Rows from block 3 of the text encoder of a small contrastive image-text model, named by matrix and row number. Rows with one number belong to one neuron. Each number is 50 + 15 x the weight over its row's rms, rounded and kept within 0 to 99. All counts start at 0.
Before each neuron's rows are labels from the 100 texts, of 14976, where the neuron reaches its highest value: "fires on" is the input token at the peak. Only what is clearly more common there than usual is listed. The data: rendered solids tumbling over patterned floors.
# fc1: MLP up (text_encoder.blocks.3.mlp.fc1.weight, 512x256), inputs 86-171
# fc2: MLP down (text_encoder.blocks.3.mlp.fc2.weight, 256x512, transposed), outputs 86-171

fires on: "octahedron"; "pyramid"
fc1.237:55 38 72 80 42 40 41 33 36 36 30 50 44 83 71 67 55 52 54 59 53 41 29 53 16 63 50 36 28 51 35 68 58 74 22 18 66 44 59 51 68 37 65 60 10 63 75 35 45 42 33 69 61 64 49 52 55 66 33 50 64 33 88 75 37 57 40 72 62 31 28 23 51 63 42 45 40 50 52 34 47 80 52 60 68 49
fc2.237:64 48 14 40 48 61 17 53 59 58 64 40 47 62 30 35 28 64 83 53 63 52 40 60 51 51 35 50 60 38 40 45 50 56 46 75 24 58 62 46 39 51 60 33 70 45 47 49 83 40 38 46 36 53 62 35 47 46 42 31 43 56 32 30 32 42 46 40 48 42 62 51 40 36 56 69 87 39 18 76 39 26 51 56 69 42

fires on: "octahedron"; "wedge"
fc1.110:51 54 33 54 39 74 76 21 57 56 27 44 28 83 64 45 30 43 67 40 17 61 28 43 47 67 46 39 67 44 24 55 49 35 24 50 52 55 47 67 58 67 71 55 72 47 36 51 46 35 25 62 46 57 30 51 20 45 59 59 33 71 63 52 46 55 73 57 37 55 44 36 73 67 82 38 59 47 34 63 62 64 45 71 61 73
fc2.110:56 29 27 35 43 72 94 42 36 74 76 52 43 33 58 54 63 74 63 35 33 54 29 68 50 44 36 36 50 27 44 73 11 51 61 63 54 41 50 61 69 35 46 47 46 61 15 33 34 40 60 55 65 43 48 45 28 48 22 74 33 61 67 51 60 50 49 50 50 60 39 41 30 57 58 47 49 27 68 36 55 21 46 47 50 37

fires on: "pink"
fc1.82:42 40 57 62 36 63 35 36 29 51 48 51 36 70 45 21 62 38 62 46 61 40 61 31 55 58 48 50 62 68 62 57 59 34 00 49 65 50 61 61 69 51 39 67 48 40 35 51 44 42 59 68 23 02 37 40 41 65 53 38 40 68 71 63 34 43 50 56 26 39 48 61 65 58 49 50 47 32 46 40 59 32 26 74 56 51
fc2.82:54 47 27 50 47 45 71 30 49 54 51 41 66 31 54 56 59 65 55 27 40 39 33 41 45 41 46 65 42 30 41 55 46 54 53 59 33 65 71 76 12 39 73 75 46 73 47 57 15 28 55 24 42 31 52 60 57 55 67 63 59 47 21 29 50 44 67 42 39 70 43 49 64 62 60 31 24 51 48 45 47 49 60 40 71 42

fires on: "blue"
fc1.376:46 51 43 53 51 48 59 57 30 71 32 56 32 76 31 54 51 52 24 41 51 41 59 54 34 71 57 50 45 65 63 42 39 48 50 31 48 60 53 55 64 60 32 44 63 41 55 51 57 69 39 46 33 48 72 59 55 43 74 56 30 43 66 58 38 54 55 31 60 32 36 65 49 29 43 59 80 71 34 38 37 19 44 37 39 90
fc2.376:60 44 33 64 64 53 90 50 59 59 72 51 54 48 29 18 27 34 71 32 61 52 72 62 53 48 38 00 44 46 58 53 57 69 56 44 25 51 26 47 53 61 34 84 60 61 28 46 50 59 35 66 55 32 56 54 35 56 36 68 46 61 40 44 49 40 23 80 39 60 63 48 54 43 33 63 52 41 52 64 62 57 51 57 44 56

fires on: "glossy"
fc1.326:57 60 45 49 50 55 34 62 61 28 37 52 58 41 37 27 53 58 43 55 67 26 39 58 52 46 28 49 58 04 56 44 60 48 44 36 47 47 49 75 39 37 51 31 72 51 54 37 65 25 57 51 40 79 36 41 41 47 51 14 50 30 39 47 73 53 47 41 49 66 47 37 30 51 66 54 52 41 61 29 58 57 44 48 98 39
fc2.326:50 39 74 64 47 45 32 57 32 47 39 46 19 55 56 36 26 23 36 35 50 45 61 57 59 55 44 32 46 47 78 50 80 44 83 55 40 22 67 46 47 43 37 71 51 48 42 64 38 72 55 27 56 43 58 39 63 42 68 55 08 34 70 67 47 37 43 50 80 63 59 51 21 25 34 49 74 60 33 33 48 50 96 50 30 22

fires on: "pink"
fc1.28:60 47 57 57 72 32 66 64 29 38 40 33 51 50 53 38 39 54 77 41 49 26 53 54 45 61 27 49 41 58 58 55 81 79 03 42 53 45 44 36 59 72 81 85 56 40 73 59 60 65 42 35 33 19 34 60 61 27 45 64 47 62 67 76 31 68 49 58 54 43 59 65 44 78 29 55 69 34 51 55 53 57 60 60 35 45
fc2.28:66 48 49 51 79 40 62 47 22 43 63 46 47 71 50 67 79 66 85 34 44 30 51 71 32 57 43 43 47 33 47 55 22 76 21 49 80 47 53 57 54 36 46 57 55 43 54 42 62 62 48 31 46 59 61 64 44 56 36 51 55 33 50 32 39 46 38 57 40 49 62 53 34 51 31 49 34 23 42 61 44 42 61 38 71 61

fires on: "octahedron"
fc1.258:46 31 45 49 22 63 49 70 44 48 57 30 55 99 39 37 47 53 28 41 68 59 42 30 26 29 56 45 82 44 44 26 31 61 45 37 47 14 56 72 69 57 61 49 57 54 78 49 63 46 36 52 62 69 46 51 61 23 56 25 37 51 65 54 30 54 45 40 59 45 35 46 66 54 22 77 54 29 43 67 67 35 45 52 63 59
fc2.258:83 43 46 53 34 31 59 76 52 59 42 44 48 54 67 48 41 59 45 54 68 44 39 61 28 51 40 57 79 54 76 38 33 74 56 53 47 40 45 42 41 35 51 48 37 71 67 38 56 63 44 36 30 55 28 66 43 78 46 54 61 60 63 81 37 37 58 56 40 34 60 72 48 34 02 49 43 30 36 51 25 74 89 81 51 60

fires on: "pink"
fc1.61:72 55 40 33 93 25 37 56 39 37 33 36 50 51 54 55 68 41 60 29 71 13 42 45 48 63 44 57 91 43 57 67 59 55 57 57 59 52 53 44 47 68 50 81 44 41 82 36 59 42 53 50 25 45 45 66 61 67 47 40 51 60 70 47 41 63 52 53 65 36 40 77 51 76 63 62 42 38 73 80 63 50 60 53 58 59
fc2.61:51 33 77 42 68 49 71 30 53 16 70 26 37 31 52 70 60 49 68 37 51 53 63 54 33 31 30 55 66 68 34 50 44 71 34 61 60 22 44 44 48 64 56 38 46 46 49 70 32 87 23 32 67 52 57 64 29 31 27 59 60 59 32 34 45 42 44 35 40 38 41 12 34 36 44 64 58 62 49 34 55 53 31 43 41 39

fires on: "octahedron"
fc1.480:29 39 22 63 70 45 16 56 62 40 70 43 47 68 38 46 59 30 64 61 66 38 45 45 52 46 63 67 66 46 35 43 41 81 45 53 38 41 44 49 45 34 60 27 27 52 72 46 72 57 26 35 60 47 42 54 37 42 42 90 45 96 44 50 69 31 61 66 79 61 42 23 64 40 42 60 43 62 30 18 16 65 67 54 76 45
fc2.480:52 57 65 67 55 50 63 24 34 89 45 60 39 24 55 40 26 71 28 34 67 50 35 39 27 69 51 70 38 27 52 65 56 46 43 74 54 09 52 34 50 70 45 53 62 76 21 67 26 42 69 60 21 41 71 44 74 83 64 29 61 34 77 60 48 56 28 79 59 79 50 52 61 58 49 49 34 54 69 45 47 62 49 76 50 41

fires on: "glossy"
fc1.354:60 28 72 55 64 69 52 65 45 10 56 37 40 37 28 38 40 64 52 60 47 44 46 55 57 61 24 18 40 41 48 49 28 63 22 76 42 55 46 50 56 29 56 37 64 32 34 65 24 34 54 57 49 65 45 41 51 68 57 21 18 46 47 62 37 58 46 63 55 58 47 57 58 65 51 62 68 50 50 39 53 70 72 48 63 72
fc2.354:48 24 33 44 52 44 57 54 48 63 33 88 21 29 55 55 41 24 80 58 37 10 62 58 28 26 48 46 71 48 55 40 79 69 71 40 48 46 56 69 55 67 38 63 64 35 60 35 39 22 55 41 42 63 64 34 68 49 54 20 52 38 51 30 56 60 49 44 61 46 52 68 33 41 43 62 39 58 48 55 63 66 21 79 36 40

fires on: "glossy"
fc1.399:50 51 52 49 68 47 20 58 38 51 45 51 37 50 66 64 30 39 41 32 70 40 29 83 48 41 34 27 33 34 54 39 71 55 06 53 68 09 34 43 43 32 59 62 41 67 28 48 65 46 54 41 36 45 79 35 61 80 65 41 56 36 48 43 70 53 34 50 72 44 56 42 39 64 44 70 37 53 61 07 63 54 80 80 46 30
fc2.399:69 44 46 44 65 51 20 57 27 56 49 51 34 65 30 14 24 37 59 40 57 42 43 43 54 37 42 13 60 44 70 27 52 63 54 16 43 38 43 68 39 18 47 30 65 43 43 73 32 57 44 52 21 49 58 29 42 69 60 34 62 44 39 55 43 23 52 39 92 58 53 41 39 48 26 33 44 71 39 21 50 54 46 36 58 19

fires on: "octahedron"
fc1.436:59 26 49 60 46 51 65 42 43 44 64 38 24 17 48 21 32 57 68 47 28 51 70 36 45 70 32 68 44 70 33 44 69 66 21 41 43 52 34 54 46 48 56 26 43 41 63 45 66 34 43 64 41 65 06 44 59 24 53 63 24 59 60 33 54 33 68 59 99 33 39 36 50 40 56 37 37 34 72 59 31 46 48 46 68 38
fc2.436:53 52 46 62 57 76 55 46 77 58 46 61 68 34 21 58 68 51 41 74 31 67 58 54 43 67 48 48 30 37 31 26 50 43 56 39 58 45 62 71 64 66 43 45 48 43 52 17 66 65 56 45 43 59 73 56 73 67 63 38 47 47 33 49 45 66 53 37 70 59 68 54 71 51 25 32 31 91 74 54 35 66 45 53 58 57

fires on: "blue"
fc1.475:44 45 80 61 47 70 55 45 39 30 72 56 50 58 25 39 71 51 32 37 41 53 22 46 74 54 52 55 74 60 43 67 45 42 26 42 42 72 47 54 71 62 74 54 20 48 59 43 44 42 61 57 56 42 50 65 42 48 41 67 51 97 30 61 30 48 78 55 59 37 43 44 45 39 51 49 39 43 29 46 49 30 20 66 24 59
fc2.475:55 50 64 38 32 63 69 50 65 37 36 29 50 99 60 54 63 63 24 57 51 65 49 66 51 41 65 40 87 40 51 52 36 32 59 33 45 27 42 47 56 46 35 70 33 45 42 27 53 74 62 63 61 45 50 19 40 45 49 30 19 36 55 08 54 52 36 50 62 52 77 44 37 46 77 71 56 42 29 52 58 53 46 46 75 60

fires on: "pink"
fc1.42:54 37 41 56 69 41 68 55 17 29 44 59 50 60 46 51 51 46 62 20 55 21 48 57 48 57 28 48 40 55 44 48 45 72 34 47 73 53 67 45 68 51 65 72 62 45 56 27 63 34 57 50 43 11 36 44 67 46 38 43 46 56 87 50 18 55 59 42 56 25 53 92 38 72 57 68 43 09 62 51 74 49 56 55 49 48
fc2.42:58 42 39 49 80 65 54 42 51 51 59 42 44 49 46 60 49 63 77 58 63 28 59 42 36 34 48 42 50 40 34 70 42 61 15 51 48 50 46 63 67 62 33 67 57 38 63 47 37 40 44 33 37 07 67 65 44 70 40 66 82 57 31 44 44 42 46 55 39 48 59 56 16 46 14 44 46 69 53 70 28 38 38 64 47 48

fires on: "blue"
fc1.318:32 54 57 55 56 88 56 29 45 42 54 40 56 57 55 32 77 44 43 60 50 44 38 48 60 72 57 56 64 62 45 54 47 48 54 30 18 69 64 73 71 40 28 37 47 46 69 72 53 53 49 37 52 42 50 59 76 45 56 53 81 60 47 27 45 56 54 42 40 52 68 47 65 73 12 66 33 67 48 70 45 42 25 82 55 65
fc2.318:99 43 59 35 31 62 86 48 30 35 62 38 25 84 50 66 54 70 47 46 45 51 56 42 52 52 53 47 64 75 60 48 43 67 47 40 47 50 35 55 52 29 74 41 52 63 64 37 99 75 78 64 40 58 48 62 61 55 39 63 08 40 57 20 29 53 48 58 65 46 69 61 64 61 98 43 53 44 61 69 56 36 44 57 35 49

fires on: "blue"
fc1.131:49 31 53 91 25 57 68 38 83 42 68 07 55 92 35 24 67 47 29 56 38 53 41 37 57 79 61 51 60 57 40 70 55 43 65 53 23 63 59 49 72 60 49 46 32 45 52 55 51 57 53 62 70 16 34 67 67 34 67 38 47 63 73 32 39 52 79 63 74 41 61 44 66 57 39 61 38 34 33 54 43 35 37 54 19 68
fc2.131:52 34 52 64 43 59 86 36 59 44 60 39 50 78 56 66 75 61 37 58 41 65 50 46 55 59 57 36 57 51 58 68 55 44 50 40 42 49 50 41 67 39 55 65 33 34 39 36 80 81 61 62 64 32 39 61 62 42 57 71 13 56 95 36 22 47 56 49 55 39 38 70 48 57 40 87 75 18 59 55 50 48 30 64 59 72

fires on: "octahedron"
fc1.172:61 21 45 26 28 70 41 53 61 49 84 45 57 89 34 38 47 57 38 87 70 48 43 31 45 42 33 39 48 48 42 54 47 67 32 58 33 43 26 35 45 46 65 73 42 54 66 57 69 63 39 30 62 07 40 61 90 27 39 49 29 85 46 53 31 45 70 73 51 57 56 26 32 61 20 47 59 30 51 66 48 42 40 60 63 43
fc2.172:46 38 48 64 64 28 35 72 47 48 31 20 52 36 74 63 36 54 65 59 46 17 54 39 32 71 66 42 58 47 57 69 81 47 40 57 49 47 53 62 84 49 63 49 62 65 43 44 80 52 44 68 80 54 45 55 63 48 48 36 35 56 98 51 21 48 46 47 45 38 28 47 72 43 46 51 41 44 66 44 35 27 51 60 78 61